Weights of a small multi-label image tagger.
Data: trained on close-ups of made-up surfaces with and without defects, 203450 training examples, 11.9 epochs.
Rows from block 2 of a small multi-label image tagger, named by matrix and row number. Rows with one number belong to one neuron. Each number is 500 + 40 x the weight over its row's rms, rounded and kept within 0 to 999. All counts start at 0. Numbers have three digits each.
Before each neuron's rows are labels from the 100 images, of 14976, where the neuron reaches its highest value: "responds to" is what is common among them; "lies over" is the class under the peak. Only what is clearly more common there than usual is listed. The data: close-ups of made-up surfaces with and without defects. In brackets: how many of the 100, against the usual share in percent.
# fc1: MLP up (model.blocks.2.mlp.fc1.weight, 768x192), inputs 0-95
# fc2: MLP down (model.blocks.2.mlp.fc2.weight, 192x768, transposed), outputs 0-95

responds to: hole (94 vs 11); brushed metal (30 vs 11.4)
lies over: hole (71 vs 0.1)
fc1.182:510554501465474544476502465526551486477539458486499516470511583472496541511501500502481482478508474513521522435468548594503547539495496430514446521508485471516471506475428451493566497449476486485463532580479497491463492497420467494475489477423619497479482532452456512463525473546493462530
fc2.182:457483495489520525491514530476421588552506523484483525491581476561577519499534530538478411516529490522538422497496484492555449562459518519507456473479550478431501509468505511518501516494536560452507456444526525554485438474486559456463507501537484511545512437509526514468507544531476526538

responds to: bright spot (100 vs 11.1); leather (44 vs 11.2)
lies over: bright spot (100 vs 0.1)
fc1.272:508559470508507571464481584492479515474483426416578548480606539553481542465436477470524471430484467452481495480382474527502480466499527472482500488514515541468522500539457470528528546489521520462517483538518481518464439476500494531472499498536525486501494534474533474468540543482465596523
fc2.272:496498387534466482548493516507537498506532547465484494430546484533496582575547490565456511484515512491497552509454504482529451538497470464469479513393489493436468501503527480450449511454511482483443480518486391466507510497506524505493510503527468476572520514581507461481559510606496562472

responds to: hole (94 vs 11); brushed metal (35 vs 11.4)
lies over: hole (83 vs 0.1)
fc1.267:461570477516511498493523506455496557456498420467547495446505534556538498517481492488496543452479464493479486470439443523502566521503539501502532484514459512479539466540438503474552537520489469476518507546487463492475479474474520522503446503456523485472497528484510453493513487492441544513
fc2.267:459467482554493505480533518456468559508445491438492568499574469532551552507522540525458479476490464500516505527498498534535430561589438444497477497434573559451476504455511544514513496494550539424513533538517460515547434474456547452415543531563480439517529496436472501514553561470454495480

responds to: hole (55 vs 11); wood (47 vs 10.9); bright spot (44 vs 11.1)
lies over: hole (55 vs 0.1); bright spot (44 vs 0.1)
fc1.643:495585525517487551504515472424460531449460391454578483505499562527515506489444484470545492493404484511467509489421523584505579515537474483549468531522479570508496484481450504514502508481485499471535565530530479526462469484486513507453449448447587458398496514485583554484560490490475501534
fc2.643:446494480453519546451513518546511500561536595486501518480565530550463569494505472491534462475530517478503455474543475447516398445474556490487497493508515457485505528437578514501501541414563544467415443468511531481560520455424504502534508495558462513467504465479461532466500538523499581517

responds to: leather (60 vs 11.2); hole (50 vs 11); bright spot (50 vs 11.1)
lies over: hole (46 vs 0.1)
fc1.241:470531509491514545491532518420478494472454529573514546461538539488471585434505503471520424504427522503473522467477515582547471492504491440521487527506489584525456500409537476523511497427485485492503573569574457525533493498501504523483469483452591471404500485489476524439530523470486491476
fc2.241:527467449475490579527447501558499545555506561435556520462577508462455520486516486524453435483563486545508488473457514438435480490468545512422493424498507423484517477542512469453478526507498517491523433442506539459465544526494479531484567516520484533615494551495487417458498521510531558487

responds to: bright spot (81 vs 11.1); leather (51 vs 11.2)
lies over: bright spot (78 vs 0.1)
fc1.216:472544465480526553469483535430503554463491448488560610460571547492471565473478507519474438458473507457510509443413490525504485490503534487484475471520511561477517455485480442547557529477516501459519457505524539487486469463516529529457489514508532483518497538444491451427518514449485595472
fc2.216:458492459543531499528515525505508560518469532453450470442530463536510560525496506536469496470518502439538479492491448506514463512483498525518485491470471537450474514497535491489385556512457572460471500447475438450512564422486530490415535549551470492531576441472529508462556532498489518473

responds to: bright spot (59 vs 11.1); leather (45 vs 11.2); hole (41 vs 11)
lies over: hole (25 vs 0.1)
fc1.532:500502521445505544466529478471466500478497517509544560480521588489462544460523509527494416510433553507481478434475536536517485528548497457523478546502468545491464486426473475539548494467498464511504537534533515505546503508513481544527418459442539471392448510476491546462501485488487504499
fc2.532:531491459518491525511442451511526484493465494467522429484466501462428465485453481498453533487533518492493508497417506479458571465487573497442526453488442467490539458566529518432446549551479453535570498465502494450445512524539459521463514502462498564510490561483549461530554438471559467457

responds to: leather (62 vs 11.2); bright spot (58 vs 11.1); hole (42 vs 11)
lies over: hole (35 vs 0.1); bright spot (30 vs 0.1)
fc1.445:475526505491507536507532500429495496487464522552500528462532532492479575460490522474510456507456526515478517456497514593588474508472485419518466519523487575518462501423523490523539497423509482487489561551580442522530484502463484499478461483455607466413484504482465512429535511477506484493
fc2.445:523504439506509570521475518566451574560491551452548517434582472500477526488504518507447422473565481541499485492453514463500449529441537500447491430510523429484555494527496485463500536531499503468504438439530517495464521524483490508483548517552494487558514567491521433485515544496532568498

responds to: hole (100 vs 11); brushed metal (32 vs 11.4)
lies over: hole (98 vs 0.1)
fc1.296:445542468535502537484477526444501526438536479527547547413567518516468554447456487471489499435477482468509472417444496553532509507431549484536499499525462503477551440486509454501562544501518470480475470522515491508444482459504532500491487493494544465472540516478528452445476533481464527473
fc2.296:484560433547467520511495522461543590485479491411514524473568538569501554405496489530535475432500462442496518545413536502487504514582487505508446524435444602448462501473522485487507564480521548480529509503478457470506441466466518460428569467554474481563563504501516486445532534497475506431

responds to: hole (93 vs 11); circuit traces (34 vs 11)
lies over: hole (86 vs 0.1)
fc1.64:483521534487489526528538546463437529522475518471564522445519496485462585488502518492484500514463510519507446394518511582543446469471493428562462477541495504515582469490494500468543493469502466487461528495572478566470516515430517477449499501485551438406481516482562537460512553485511503564
fc2.64:458515533541565433480540541529502429436467450497442510539492510495488416538473542473458474546466460458481530565495454482469468481543496532546585504485500559546472534499532532431496496582438494476500544536563511527570512507535492557538546485533485490512555557498452447519473495419467493482